{"hop_length": 320, "win_length": 400, "norm": "batchnorm", "loss": "cross_entropy", "head_dropout": 0.2, "beta1": 0.95, "max_precond_dim": 1024, "one_sided": false, "adamw_lr_other_params": 0.0019, "grad_clip": 3.0, "epochs": 149.4, "final_lr_fraction": 0, "warmup_steps": 570, "weight_decay": 0.2}
Rows from block 10, named by matrix and row number. Each number is 128 + 24 x the weight over its row's rms, rounded and kept within 0 to 255. All counts start at 0. Numbers have three digits each. After the name is the row's rms in percent of the matrix's.
# c3: 3x3 conv (model.blocks.10.c3.weight, 208x208x3x3), inputs 110-120, a 3x3 kernel for each
c3.9 100:127146136126132100102134112170124130099169127084154154166131139148146113140097125108120155125126124117136131106148110148094097104125137177099100123104090155120131174170094162133119127115082137101117148129121163105096183095132112124100110139130153135162130103093099107138122118088130101160093152097
c3.10 103:132138122117146110154097132106152146143121123098134133108122124096095137166115126084054154157156136117115148130134119191145170140136118134150107121118171112109109136133123101082159153114136167164119181122116178124128108100128139168118176112112143105070120150097137147120130172156105150104127131086
c3.11 093:106161105103138104109134145124124140139153154092128145149164144139104163157143102089102131089120138105121143157160126074137128102146120100166109159128106081135115103157118144062170135158138110102119136148112052168147128091131152122095128139162126126149094148185126167133078153131112149099107140113
c3.12 103:122141102104110148130138130135132123153125143120134124130128122163112136128139093125148137117159135099113144159110100129125132129110101166190123071123129121138151136086163118128123121151103121087168163078108126127134104113087124092106096164105146188148120127178143122165102112184087127151149092106
c3.13 095:148116110138097130113146130133154108162115092141146090160132149143123151111147127145159141113159151107140107163119130131139165049119133135119109179123197117143086169084153112121132111130118122139096070152137156160159122144137117143113107174121124136112116107180127139116052122097085110097104143136
c3.14 100:137130157146138128135136131172129116111137144146117097169160119099101119095132131108097094082131147130134117132164092162117109124146166120125112173096109106136140116115129117119144150115130193108134131115154115112141110130076091113130155149072104086127156182148122139096144110118158131134085145130
c3.15 114:120100148133126115160120117135114116135143113134158102111168065161089123156117143144152123110129186146160075156146086125130132152112109128117148204106105141111130118105157120101151119105118150109097102121140096095145172120165074133078118115189142127104108180126138113111114137074136183096096125143
c3.16 109:120113120137129114110109127115142115105093114128148130100177101160183104212128144126138145108113113130179139148115113130114153095135138114105141123100124151137111161131131139151151127103132112134146156121160127141120159091171135106150174140100117124110108134156147132081096118095146213085150093150
c3.17 098:099175113104116113149129155113132108117115129115165142154143106121155169151129156105110131155106159118082154169125139144110168142142097112147136099108129143105079165135113140141125076133108138132131124155140131120107124143129131111109173144110133079172158137151137114129093160127094182100105132131
c3.18 096:122107096102155102127112141125104145103106120097118137144109163126158158137148080089139167175156120108104122090137139116148150102184122147111111141092100096186122145122088120139120151135135116087139111143125158134094119153134129147113092168130109083159118120135150099108110137145153129192164134144
c3.19 093:132096105113130115147170112117122151178129144111130110137123092130125136131149071122109154120129133143145107105124142116157149142165129118132153133075145091175139122116162114122143118118134131116124108122115136167141169173145182141093147163133131092104132131103134133144091106124123124153096157099
c3.20 102:132134125112098118114141113138169132093108097096102111094097092113143100094125153154135156084184208105135113134127091125128157111155109091130131144126125117108107059168131137126123117132091162118132143132103105115142127086117132130148121089107142158154099154172122097101121183156135107101124130140
c3.21 098:113127141111113138111139110105124113106121127102108116149156108110147079123136149153119189130131111113137117099133143097163123117100156109173153153093128127109104098106123129135109105137116055101134176158178103133120144133141082106149164112095170147160201143075165129131144084074130136120120185116
c3.22 114:105157137135122161102124130127148136142154121104121099136152101110129145134136120169142172106161101137123142097173162156090133131130096088135137174133118115137151147137140088096146131111139124136165153129103121116112105162084154109115102153121128127128120110098099131125159134161123176139109121112
c3.23 095:134144140118142122149120132137092130122106135129125120134071166122104134159097133118192109149101132117128155145147162112135134118062128148108106106107130176119147155095106136127153127144092138133144104077116096093147104142153162158115138069124122132106163112115135140133098124137114159180133145102
c3.24 102:148145099120142158094145129149112164123135147162105130162134122150104111109122125163176112140118116113110122139135126099077134155134135083135111119163108139110144117142152074092147149189149124153148119115139147153088161155168125132154153066157148154142122115102151143064143177135143133129154106103
c3.25 110:084124085069129142122141099124098128079128070140128127161092160136105120136108118162111085115092157111100131154132106109131186116125075109132118132130137124095141133146115139139083138146113115139127121161118151122090128116162154142126118172129135142113137141133159105149119130144109143105136117158
c3.26 089:164145148157191154143127135089123139109121121107127172134121119175139133107112057138126115109160114112122112105150151172095128131122105146163095126107100126125095149087116128125129139122095145140099128087093141108148080114104107130109138114148111153128109115156151105146109092128131123081123169137
c3.27 098:115112133132131142157104109138162127116122110143105116135118129111070084161153147148127163119102103133162115193171120107147165151121118115108129133105095141156108125118128156163139117124128118135137102109159075132184131106126152131109112110157127103086159125145103160134125158158140166131112127118
c3.28 109:178126123109121155116126144128164096115137107145081113106127179113127140157134176117115118148134150131138131141088129117128108109125136099133100155114084133118136057098140162107145117119107110130139156117153114116104124166108225146095139111197163139121139104130149140128132105127113107136130112139
c3.29 102:123109124133150148112090105143129128090133143091093130164148165143108105120160112152149156129088131138157146151129137112100169126141134106167118100124176159182105108137128108117110114101111121133146138096169102154101146097124093151084110159166136103128159121133135126134098170101108115156139137141
c3.30 100:222152124156115109120134142124113096114134139114124122133150132108124113126111138109090097098124096118139135141163111149134144092161099130127088151131102089107110112162157123099176110098133150113115150153155114114119135125117128133138074102162136160084148123107102135109154121132117109144128123117
c3.31 109:083128123141110114125124118127114146123143136125153113119126156130141157126132144179126099074117166167141154122161122138117132175109104164099136079150088153156092116121120125136120100150124141160138115122092108144140125155149163124110062169119137176087109078130089202116125134116088138085073138130
c3.32 093:133103087122120146125126117142125170108130131113144112119122120105132131128113100128159124125148178137129124142115102106167090175085108092112134097106115130102098114096117145125123127126118150117137103121106127155098150150112115131144097125142141140112081125134130113108152160068130093121122099136
c3.33 102:121138116167114155137143117119105145127143157110097127150095137104142101156108106104090088094094131127117113114148125111124145157106196159141144112157119132120110141086128137088126121144147115149092127111143152103089134097109123130105093084151155100123166124107110072107118083166130144125101108124
c3.34 102:103091110126111100100133147163136124127090131147152186164149117121101087150082123113147105081132116110118146174103140158184131093116101128117121143108108208139134176128172121137113125110137153124099136123126158141119093133112148084102118152121119101106138125152134095088118100192159094135106129132
c3.35 097:091065108136138153137129100124104125171105129113094162148104151124178112107157146102119103130103144128144116128127130115138149141100111114094128042098124077141083159120100102143132082127164080120140143101150090163089139142114110129093144139105133125116100118170116158119102166085115186136113088142
c3.36 089:136134117172146142125106154152133130155139151114129121175101099126115150154121101094131139162103096103139099092118104166114121081160136160146154145136169104151151146179143098154136140103187130119122160160125101100153112128140087144120201114126099101129165149132143157149118136128150095162173115137
c3.37 095:122123130100161131115106119116118103099098090109168073167137154125112139142108127144116114132101125134110126125149144138141106130114107118143140149128095170149118134106090130074219129133154111108162150121149106149121148134123140129168095142140111158161134156093113114091144121113123113128098130114
c3.38 106:117164152141155161077117121107138115139124120122110112040124121136117080128120154113140126123149138135142109091125119106138129136146118126129126148101110156166111108187075143115118114133130160112095106123177160104145093169128114107155111121140123108077094139157128146116166108090106157128175173134
c3.39 094:140151135094119108146107144139127091164163140144104097088152120156102131146153108153128102119143139095106145130172136143094153143102123106125112121119111102109118139107124151125133127150152128157126093126140086115119125134141125094124065138090107136135082127118177133103057121141095103083160131120
c3.40 107:166153163161164167104101166137142128135121153122152145141127181092149140075161148119154114191180139102141075120132159141113123069085131115131123130095169223166086184107144114127120120135103130132140110127127172116125121089131089115129191143115125100098121122138117137121157096147115112127140123100
c3.41 109:140151112112137113119095125119099118125101126096117131155122111081122137147123131113110144122081150110133130109137098110179157133091104080149138088144152132152110125090127132124146136138099122159086103126136142131120141132165100075147116109116141125141109127143148131120126150158152133124134107108
c3.42 098:145110076166123131141171164134120155143150148136185136108122141107095121132097103126140155148118095117114136135134147160139120141158139132137129110125152146105145128106118150099116125138118130115108138135158117130148186118143110101163123135103112151130126123115137093118131149147149129116132145089
c3.43 107:144204139114183149119146102118149130137118150173128093141126129139132159057152166144104127115097132173123114105123132078132155156073104146137138123131113138085132127141133123133100095125121118129118093126124149141079086105149119115151121184087130162153134158169138136146115127101171098119111158140
c3.44 106:157164176086157090119118093178117136115157162168142094118099105128125122096125115149118120137135118134106114123113126107141114127165124141117151085145146138086130138130089141098147133147131128089144109146100110118091139133124120156134148119116145132200141083101099132128117114145111126137132133133
c3.45 103:125113148124135153162126113103141192156137095162116112130091111110162101143138150154171140084097127149113153106146133145149137075117094125126110146112111145136162159124122119146151137113157197108114182134117151133143120106135120159178140123105108141122157126133095142185130086180117126122160119136
c3.46 101:142122103116129146098167105113141115099126144133114123132107119071121100111167168085107162141147123123126162129115120106107106106101142118107152120097095135130173143123132122152162129160113152100104064125148129181187142112153121100116152184136174144123144131112115119155143092115121130126118148146
c3.47 099:087160156149140124124159100145103133083146122146148081143133115133081192161167106106152133138113187094108140124161108129124138100097199141124134123130161124120180152105131108127102122145084131088080121131145114159144122129120100149151144138133122102146106156102094139170086104153120118119114148151
c3.48 103:124104141136128192141134133136138181107143137186132116139126093099085140143157110136111115114160109131133116104115112104130139115116134166135159094158131116066140095080115127125120142146095109130121124122138112142131098124146109151094138106143154150144107123177151152144125116125121148131114116139
c3.49 107:095125145096155149150124122123124121118129163133120105130149150111088097125132134118183124145135120106110146116106128142103104144120142145148110088135130113123138161170124102122099155102117132145101125123072113112175110157123117153132149131142124116124106133140109121146204117153141149154108171119
c3.50 098:118112122102158113119145152119101129119117105126128146161135136152129135176128113137155124102102082136163105109136123100107147123120110155121140130139134122110119162124144109146134116133111178162121132082112109186103139160128125112116109128134153144103109117169169134154074144102109127150101085132
c3.51 099:091129149119104162128114130123070116115119106100133109136135156070119101111134124074137138135122128149107118118137127059122139125128142112157114105181095113146114111145084146127133100132145099162129139161122165140088142077174117095180119158140104123138142088094142117105105155122115130146113165124
c3.52 103:150137136156119121144099140124145103144162094150111117141124143095137132121121121170144140155108115114147111116142097115113136193107122146169099095105099106147116091106118090111103153136128099157114115118150131113155145151074128131203086156132125125121152096125123117141137090133128145158159086144
c3.53 095:071099077190098115147153129168129100144091118077108112125089169126164093112110109126157127106107133130143083081112184102114119129165098127133150094155150135163110148101099109130120116168157145119089209110185148107115089174113180095090097142143133130126151111156099126082130147135127144151116098132
c3.54 104:123140127147107104106109146137130116155153148118106120149147101088124124137160120130163091095120119148105121111128128095113097138173138136129130122134112121157119116139128105134112087110123101118111124143083111119114092143144112142143137119124129131137125172133113130167143139109120159152182076155
c3.55 093:116108095149135110077117121099089140131103122109141130155140109124119130093137131127122117107080127120126107134106159147100124109119156143113143103159122137126160089113132134123103082095091098144146152107122119182094126171146130093118140105164155083134138124177124153125095091120137155140113111116
c3.56 099:132148137152116160113113114142149145120125133108119141133081159174128098122119172124142147176120159102174138115133153137149091155148116128173124135103110141142132100073117146132125141099145070103144130127111181142127107130163144162081141096117118135120136125130126114123129115064174105127108107117
c3.57 097:129152155151150099112136147133140147131144115163168162169122125101144099144114142133169178100100133107147134094097099116128148123124114176115134140124116134120151143178152123105119092139136131097108082112124092109132103098110113136120153057098117067152103128151121143146138111140136154123113128134
c3.58 103:116116105115152110100124132141160141099131114135123131112097029158111167132160153145122116159112131119108116123159122119128104181104130111119126112138133112135176133138114089153189115103104090129100105157110125098125112108105129101097154140123114116155125123166118138129135143040150133136117134156
c3.59 101:116141118160160140130161117139131108127124094126117153112132153150103175128136146141172131184115114135129127133112144150098142124171103140126112055151155096131163103118144116147130106129131150119109130137139103127099108127111153159120144141126145146148151128121108141127152093128137124097123100132
c3.60 104:096158146133153134133097133114131107127136113098114087097185102157113163167112143074106160118119107161149123152137136141138137156115100129124103195117172173150115118170137159140119130100131127137101131157094127161127149121147131133133098125147053157161140110160134103171126161070185119123156109121
c3.61 093:138162087161138149148127157140141116113110120139113105120136114115132124122117080131107119115157116113142133170117132089158097113107124082114151106108067122125121158139098152122149168137155153148133115141131141111118151187105101124110110132089101163074138126129148148109133075146094130158123141158
c3.62 101:142110118129150123126151114099090127179110084129126180140142129127100097128137118134112106133151093131108118126127089116130106177142177150134134133105163109122099103158141160138105137162142139156132097141126119126145108157161097152112143104129161154154106092124131105109104120122138123147140149158
c3.63 094:143113110125091126127125110129109114130142101123091132126170145160110104139150120125117130084105094141115120125111098115120136164144083119109116107143161083175162103158158120103147129162155138144113122174078116101108125134114126093110099118117130154087115099138145069128147086131139129161125183157
c3.64 097:098101131131113086186118133145138138105122113147140127137091106100159109137150126117126084092116148079151171157135129140131049085153136134143094098148134168184140122152148153145115132107151116096146110136176208141118142131128118109149142113095126099110113107115125113107097132107125127120143099155
c3.65 097:127126107142119132117126124086156167088139122150152096141134136161141130146129124159127125135122120115159108150097144134117081125142123144139106125142127169148086111120177150161111132135116150143099157144151151120114099145146118127096070148117111146083202147133099141164108119149137154126099124128
c3.66 109:108101099120124094134141108102113128145134183103157157158118063116105135125122140122151149101112104102144108135111142113101131138112154130147117153111109095165129144111087120130142116183118147125148168136116127114125102147099113146134155089105147092133153117084122122124166147111115148102146105142
c3.67 097:142143168097144116134142148130122177149128125163193158172130131132077148132100098100091082094138144074111136141093126150124061120092131169154130177143153117107143165092130107094108097142101137137137132120154045139138184120155094140106089122148165159122135127150124088123152116148098107141129116138
c3.68 092:156162145130142196164132102108119105096117119143118189126103144104101108104121167120115112137104089133137131120118126075125120129128130111088094134129120115151138132122088129137157131145147134155128200115141135154142099143118166160138121097101124083124150138139104112100174141133144122090113142144
c3.69 103:104127084163116134139138111123124154124158112116101120139152145089105106121148137154108143117118120140118106097145104102107174113153072113182131117115141098106109106084113131116157128140092160136140110136123115144092147176169127159163129179085136130083136122154110115146136137147138113161110131099
c3.70 101:102143120128111181110152110108092102131128117119103112142194109132083120116181116162173128107154146121134125167131144101121153112087155113140113146147154150157129127113111133115121119144125143087160095149104130166149110091112114151109150102152147126165143169153126093141144108115125111137115126179
c3.71 102:135135088186146142090152141103096122155118150086130159140116149100160103169104150146127101136093138126128159093141160134136136133128098148088140125111116172112093141086093076142129105115145144166128180093112134081114118136153117097138099085093144096089159083130111156149114095104158102065144139140
c3.72 118:104126153132154144108095159135157119121172155138129137124146146111140112118114136057087091095126115138149141101167127134142137203166091157135104121150136156096149122144134181111110123104140111122197113115123151116108084165107128079143171128095087099155138133074102182156154155117131086144135145127
c3.73 104:103123133137121126167112141143124111122169162134123151147130152158154095113157118121103140161119080112111129107134136100084165157139115093148130106112146119135132152105136120133075102105115125166128131162139131103139126098127165135136159095136093063135138141128112160098108130134134115109157112151
c3.74 103:085114121165162075100120136114089113098129182106104094083133083107107121126119167128109112113167139111141122089163154139068112122161142147158131124134113110112089109154125137155152127137160154131119125156143099155141116092111152097139142169158091094123101131133115162085161085136158140104142125143
c3.75 103:125139123094114148142121095106121112110193200119147110145134162128115088123101129101133126104164128116136118103103141099096085112230105123093127102184111091156134100137107138097147110140131061132161168136100098131101151162121100122135137160090153175125144098132126128121170139135094152173127095109
c3.76 091:142150122093131124150128156106143118125113093119101116133135171099089154133164125144146091154175146110132137138104176135163122147160149154145099115130086176172129132161127129124142115127143161089138168126126152131144160174120123134182128126112143124111160088105165141174125098132142149089114102125
c3.77 096:129121120169139120148147129141114118118107125163137166124110090139063103162152098145144124129123105163128110151135141105155136122080130110095172178117093139151143159113108108147109090108153117154098126116132107168144128108152115138159123115102140132089112155145151131115090121110109133146113133156
c3.78 103:148123140105127095136149112152115126106133149096117102093164115089115116126158129121128131112125156084145147112139110121138129211101098132123114114145124153103099094201166091116144109156122116112125184109119186126128132103131181141072089182109121154127130115114135126133108137099077135171124100144
c3.79 092:131161127129190122107101113129133123139154149124124156179143103161134137113085106088106112137138115151125153125120124105108135157097157106123143193123115124097180137142100081137099128094145096140130133113098111111159082102128084133118112124172124139130135146134140153099139100150120113137138148105
c3.80 093:127099093119154133141159165122116146098102161146154161152166089197132133133110129137117149125132088161092123116146130119142106171144140096130128135143182136138137165125134092118125116155161142169146081105123119112129095127122169118133121138139168116125125116174136110087137123161141159127125133110
c3.81 095:148185140186128124143110133118159132084103149144141183147080149129119107153106142119144172151128176102133133146172107109105161131144147155117142125128110089133161113167098123137166127123137080130086099133130094156109109141143101122166130138149131139092096093102109119139170113127151095128086098116
c3.82 095:123142131125102114130128141096153129104112091105101149095125129111117139117123111108103158135147118142100113123174167109108114086120132119077117126132144110127093126157145095123142155094152152155068101158108109134109107099142149196127159127111127146105120110149159105129153094124149107105130136115
c3.83 108:137125167089147122144119137155122106098140107139144114095178167124145144115141133078150114115139114123113112145101126051124133146111174146154114158194112103129136123127130152115127112111095121121134138099096119152164117077086156118082113122156119093160140095147156115115084189114139128133126131152
c3.84 087:094132122109164129138164144111117120151096113140143140150122092151144113127137128138101116109128126131085145098116126112155154112107139126147154123113143105137111112147079122117144128140154088155083107110147099190104138133189147130103092136132104091138107126097124136120133108146123133092121114143
c3.85 089:115144147139096112121111120141112136111121106118098124125120146087135170133140102131119161109132150114113110174128142116130140107134128139156140161112088153139100120094129133125120145131145099116135136180160088124091098119133136124105105095150089133162138102141118162119153107157131153118138101151
c3.86 108:163154150120171190097097104140120139106094078118167187090139103150074122133089121111122145117119151143117134099125172143119124112164150113130110160113135107116147139101093113096167091105133142130150135139108113131120130159116139139087122131086123104110122119123126127185135127119091134066154183155
c3.87 106:155124156153100134079150124153123120130096142116129167144110176187158079089129141124143115148116097146142123127133131140130122124146104082127137103135156127101124135138137121156134084112128116164147114126118126135151094131106140139122160086122142122220151130118145111131161093170136119144124138112
c3.88 104:126116136132128120132159115133151081135147124108122155170141101138114120183132147047119125138117142161148132160161100114100128119168084120100148113106144113133116150114087096111140134160145137100133109118134087147096142108128152079119140110175128103151136155159161121092186082149132086123153162106
c3.89 101:094092128100173122156121128126125095170122121120106133179170133097093133097167154125134122115131112167128134092109151159105171159145092131110075154073106106131134127174143102094099144114131141107116182146132175130118167118146128171129138155138130133115110148079132125169131163185145157143149095116
c3.90 099:085121117120118160151151156113091124154137115121124090165127146110097109141124103125127176158127127153112120120092121085122173150112141108111132118110155147137085127103108109104142136156155148140120123124143106136126122118122110085141098138103115145165133136164138151137160142115113129076127084080
c3.91 101:113146116098107157127140123163118105089131143139131108105065119152134110160135104149080116143154124111122144121145134091163154122151110121086183129114122129127114129136164101118123108139114100109131138136169126095081104084082148149131138087150132141122137119117136118119088127109118098109092126114
c3.92 090:167155114132138124163125132149138081130148133168083084106124106141123123172173159129112109168115128120109103125148146169107123119153125117105126134111126093148137126143118105124122127144124098138116084117144131133140115115157135137115086107141151111142152130117129125131090176110111117133129110144
c3.93 093:183132151101129093117096122129119180176109119146129114103090110102115093115128135070108043129133115141139121149164113130123116120131178171153085107148118115130111117077133081128147133121119132081119139137135138105113093105141125113182122108130105149063133142108123150135114116095127110162122146134
c3.94 095:156149130139175144119106150129138104115125095123158127138166166134138152158123168109113155144151128113140145134131119153117102145162117137069127152154108110104161154149114117059110136129114072153133119082145148138157153129177171120182103132095171145119130151158106163145119098143106153138145148141
c3.95 098:065104141095180157123132125111137090142093135154102118141175166097090129138129103168143096105137092104117144117111141121166136122098132093136120107109146083165153115117102112116161109116169102116167076140125128127124143129137114111102096166110120124174142135149117134088139156042147128163109154094
c3.96 105:086134094134159177173174142156125123129126123107142107167125157142196139142151129087164118142102131151178101106146146112136179142145095157143077132116133133119135124134144113172142121105131107122143157151156148114148163177133157075163098138129131165097100107124094107165148113124161141179178103128
c3.97 093:113107109101121157155099120125097106110114074119126146162149176114162126102130139141138171134125102113133131096141121108092116101108090145173082152111148113151144121138159105124143156144136113136073171146188142113147153146117125136145112126131108117129135105149115114142116158071125140115149126128
c3.98 098:134124109103123126130155145116130163128131121112112131133132162138151098135139161083109146156134120143131106145153153100129092223137110129123122147116111157143103061160172153096103118087128144090121098162096115148131155085132105171092110172127122169109127153109103126123140116096106130149124089127
c3.99 100:099129147137155133122125137100139132203135126162132180099110146107144154135157116149111122112111110124122097110122149122084109082169146081113141129154097150088117112125092150130110102130168152153132129141132097098111111096098168138139106124129126127161129142107118120131092137166137081149144154072
c3.100 105:143135123140130116134127127157141137083113126079143109145124144075120104085152140071127144128125126125118145064130149150096129109124167155140123137131110129123113144088085134089116122113147203103129088151107129180121126130132137132145138146085110126150128153117098089134123129099129111137166132116
c3.101 095:113104088159149117139137113192167096082123098107111107101115122101132096112108101093121090122136134105127105127153139162139130116167173151138134129120110183104120158123140178117135153107157095131118130122119098085128157151114139162133122146134125105136146094078114132131136094129147149126126120133
c3.102 099:123116075118129140110121138145157118095096117143111102106142111122114138146146126091102178142145138159129149119116139148126148094078163173132111160063160116149111127116135111148148140124117173109087126158112073098123110125151162111149114158128115125114146185171116081128153148170146133141112135085
c3.103 102:190110129091132108120143134160148057124137149165112150102123111116153114159116112134153106108114141116118108137133101093141151127127171123117070092139143118129123120108138130116176156130147113119143096152124114122119155112115160124094103124123106184134101116138121135104114147129135137113121114072
c3.104 102:089112174114144126139099125140096149185133152105143117121165144141118131082139103108101123079133146136130140097127123146150106128138134121099131099102122127092136089146129116135141125104147130121120145126118197111096106106119147132118101109132122113155110156150162190102138152123136108147128158122
c3.105 100:100115131089099146126111098115110113100137150116149147107116143139095121160142112120118146117122122119118139132145104146131144119139131061135142144136150106166122142110099131128103157130111132096130112134166138124119109127140126147156114180130131123115117132110099115107128090142150162147135123099
c3.106 099:152088122135146171159177142130162130150128136107140135122093147098177119134114101114118121150095134098128153128105168156152132113120117115106119106125139158156128124119127113109134114135113152148126140102137102163121146122140106178112122113077149138134116148149097170161116159175111137143096164089
c3.107 093:138093138139108130110133088126140122113105113113129137144052138112131084118151090165160092084126112118123130173118099111157166156114121116091075137075181134121147135097109111094132132108128148072115130112131123127126135145140113032176094144110152159159145114121117148135110126145133121141121111130
c3.108 093:128111095100125114133137101090132163132122109086105128152104171126125089106088139107114100126139132129153123118140084129126107130134074101134117152144079132108130188123176116115142123139145147128090129114166158122109120089164131151139117126129133093102091158084110159138104135159151120155106134142
c3.109 104:109143165125128129129107088083114111130146084118068127166119129147142103149132145121107104135110164117134108142153089121128155174095079143109114157138145121125099117107132127164140125167133123147166136117133119133123140136132163137116157091180171164137144102144123109113135151138122114111121091137
c3.110 099:200125159214079143162136143112115147134142134116123140171130136143083179118113118140120139095110065093100109125134152114127137152115134106121118160133111113150156123085127062108137128137117120125150137125109175098152138123128142113150134148175135118123140128076161122135148103117105098151132153121
c3.111 099:109108092158099095134138139139089126129162129124053129126131109091147152153130141132121108127111154128135145155183127106125129106092106119157086148133144122127148135104124137157122126161122107093114139147109166097113109122111140151144166124110134120114099106126121135124092151151152147101154097140
c3.112 102:120136111142138110100145149112136196093089131087134126157119135134091113179106147103166138123146153120171113101142128140136133113118123126104144087133130148120120187120140095149132114126139087128146141116132090102136120147115125112128145075115104109158103129125088133085137124113133184085120153132
c3.113 106:144090157115122164117133085136149125135141142123094090159124127082089126117127092158116136179111138126115122096141099139107157105145133155119139145129095140145135102123151136119148119146106151162135111156153100123121147135124080112152131169163166127127158117178085140147135114184167118109122124126
c3.114 097:115135117137154136135099153084140168148159156160128111111112117145141119163159132142141138102148135111149138102134147155127114105170141098129126152127114161138106139123082125106150136094136197128096145164134164147131148151142152106110141150088110121091070162094148094166119137135131133118132161099
c3.115 090:180145182098155100137127138147103125132145149128117133146126125160099104139132129127119120126145121169121140155151112123111113149098113122113150110091144125153111116138099109147125136100091090105140123114172130139123158143123107123158105122123160157138111124131134096090155137169145137132085125167
c3.116 096:129091104132140094091150140123104126119170105112070129102110191148135109100118115086127144147135129099105103102118169202158095099181128076103146155098119125151102098123073134067127113133129142129110124150104105093105149124153138161118132149123118119071159143101138106106119141098115136126130116171
c3.117 099:148115109116128127139166158175153145115133119122103121171142151145109156093117126143138128176168146163154138114119122147138105079187160127133125078153115101152114100158155152122098118103131108132097107082153096141099113119108113128102128140200134127142186152136117128124106152088155117165092105163
c3.118 104:126121123136130087118148134150135108140131115144142155114098184163146165144109129115129131129102064138130143158107121151160147110122135108096117114123141132132135132158109160104131119148162122140137152142130155178091143112148138086139111122108166099148155117152096147113040194153139101146106116151
c3.119 109:160116141133165136108126148141135149120095130139114184136104085076083167139165144061063089108165119116125145146124120114108112106119101098147126147163100135157101123117111131136136106120132171120096184138120062141110118106126164163073085115131129096176145138199097074129128155166127179154119110121
c3.120 102:115158115140137147154144108147108146166135103137158135149104089090118132109140107073115178136117151117089167148107102134122098083163091102141133118148110184129132080133146119124140111143142165119123151157120102160119128116150109130114108099098113114145133119143120145106125125121121066159105168106
c3.121 103:142111118121130122141128139071128116114129100144148123114155078120127161124141121119111191056099100115148139133085145139148082084147142144099133139134125136091112126158092114163159142133145141157141085115090122134132128091135129132105095151124141160126083110151116105125171113115128132144119105119
c3.122 094:129133143111139140100125153085151152165135099158108114152138111182157155161105126179127192100137119136133093137114113097114191123136127138139143127111144145100096116123103099136150138100124137128154093147094178161184111117114133124123157112151106091168116084104139107190166152132124132168141149095
c3.123 104:133109093175098116089133118120114155120138136095121119113154120127144096120097113070127152198141099126135156130119088173110083106142122134142110145115118146085145128156119144125117135115126136167173119119126095148137084128141111119150152183101136132097120161135139091159108092177152118162091120103
c3.124 093:121112149099113115134101112128130151093175169144140189099122102129166156117132189120087127092123146121146122150124107099086111161113112110119128123132131147104154134091160120137120113135135160127090135131157139126132140124151116112164124117088115144137119109138117099122113084163119106109119136169
c3.125 103:153137143137115154146133108135160114149120149161102143127157151153167110118127137115125171129117139135133145093105130117139129097087136108170121117165111088160134116088180117146129142096097118128123114163136129120103114147128164120123117137086134120145150131144157129125137126145145160208152150179
c3.126 095:137149077097134122139096121120109141084153117137096137154112142120125134114120124129118110078136155116114140162125146062125135161124143167110054139168135122117108129144099104127131135124115110112120136117126154092138151118159103165149124116135137139128129144135093122134106149128114107126110109104
c3.127 097:123143123160132124116132127134125149140109108111125116128141085126112118138129126147133132135151163143131109113154080112126168102102183103147111180164122121081137149134144126118102145135150110122109137116125177131141121114169143089152156122115124154164104134190118138123112167128162094115146118131
c3.128 097:097085130123116121129104127129128123154106103156130137152157141146127152104113101108118142160087119100144135154115143116091186109118084115164140106104121158118102133094130129121102131106130073118158177143117138073104131114114144173106117095111101103157154161122127125146128110122117137162144132158
c3.129 121:170144122131127144139131101138193143118150124112122110110101139145078171095116112173132188154112141138136123106145126127118100112139109132134127145113192178121121123131119157108104146147145093077139165102164158131138142118150085191125128125098135117082109109129177152124107074133166086115162103099
c3.130 090:107115122125138117086143089107137111131139156111121068167105127132135124134142124104106193123127155125114127138169112093128125195132169124131123109109119167100129144132155088142132142131117110108133140125118114140102084121127138114096099107139117117156110126145118122153132092115160121127123102094
c3.131 107:103122122139141144107129109124138137120120136089140112144123176168117121127108086123157150121133137137120125121200137157098126113148105109133125165101120127137124118124124132134104137131100160111173159129111126093135137113149122174079129114119151122151092150138144119155145191092143124129132137159
c3.132 096:110139126153116115130147118181150119132126131112108109095144135134131144127100136093116136135164107105161119143154114154102069101150114086158126155097179134156112124104104147153123118141131128082160170140133140153115085108088164180141145075136122143116192128152118108110110160130079134122135093115
c3.133 094:101148144115131143138115104117097097077137144091140136112178130095108127110131129156097119131168126121114121121089090129121151108075156098139089149122119100114102142125130084105101101118159111143132082111108119094152135105086129145082150124137138151137167158114145162146119177067167152131122123126
c3.134 089:103154154130131092119133108113141118178118085126139127128079110107108097133105144129096082116082115100118125137090147140129068107078122100133136189113126152129109116087073140112128113114092159129116128118089125107116088116112104157128121119131104159127117115099135145137206129155115074095128108146
c3.135 102:098149150118129135146104118094114137128104148117108146118098168108119149145132110113090152149129151153148144135103124148122111119094178109122100177142100111139146131141141173130086150078124114128110122121129136102129125164140142139119125126122123141147142106126160069182148152169121155136118137130
c3.136 093:067127105156131106112129102150123132100114142108104105125145101119105163169097131098094151123119102147127151131141114129121122157137137120145109107102192156142115166115163139151126116117122135119140149134074084162104142147149172148132093120109142079131154169090103141163146114092146130132141143141
c3.137 106:062096099161119109135104139084087131186158134124111105144142123093131086148128120186089133163144142145100150139106136125126158166105110165134174155118125106092146139107114118138149133108164112161129114139122116117164164092114149102161124151081139118141102088132133141100155130224114138123127118086
c3.138 108:145132128135102109120149142120129133103125125127094123142132083092106115109139123120119165110125165128136098134120147102082156123125112142155098105077183134136158099128112108166116082122129099115095156107125175213158134135131094086078176224103125132171136113115119154138140131138118131143136095146
c3.139 103:097103114151136106165127114132165128149131108129129194093138116096110098109083138152177165113096140139141112126128109100133154135139071166136100127145158152139089154153153103170149139159132154132096132123104093125118149157193073169111114133117145127164146094095180163122078190157095147129106115132
c3.140 099:117119127146121127110135099100135101102097107144130125107124145156155114155118145144142132093122118125124105117127130154135155086085174147151110148147176129150109098092103114135100086156098120134181129172133123099124128091166142153217110125153151138105115114172130112122112119142107137118124091158
c3.141 106:143117191148133134135111113119135129114105160117159137172122099133125107137121109081102123157131103118171168142126136136123115116150138132132117138140126158131139142068171109123097094118131124106124143154155157129149113113147129111115131112122106152170168105083120142156134133135141139183138148116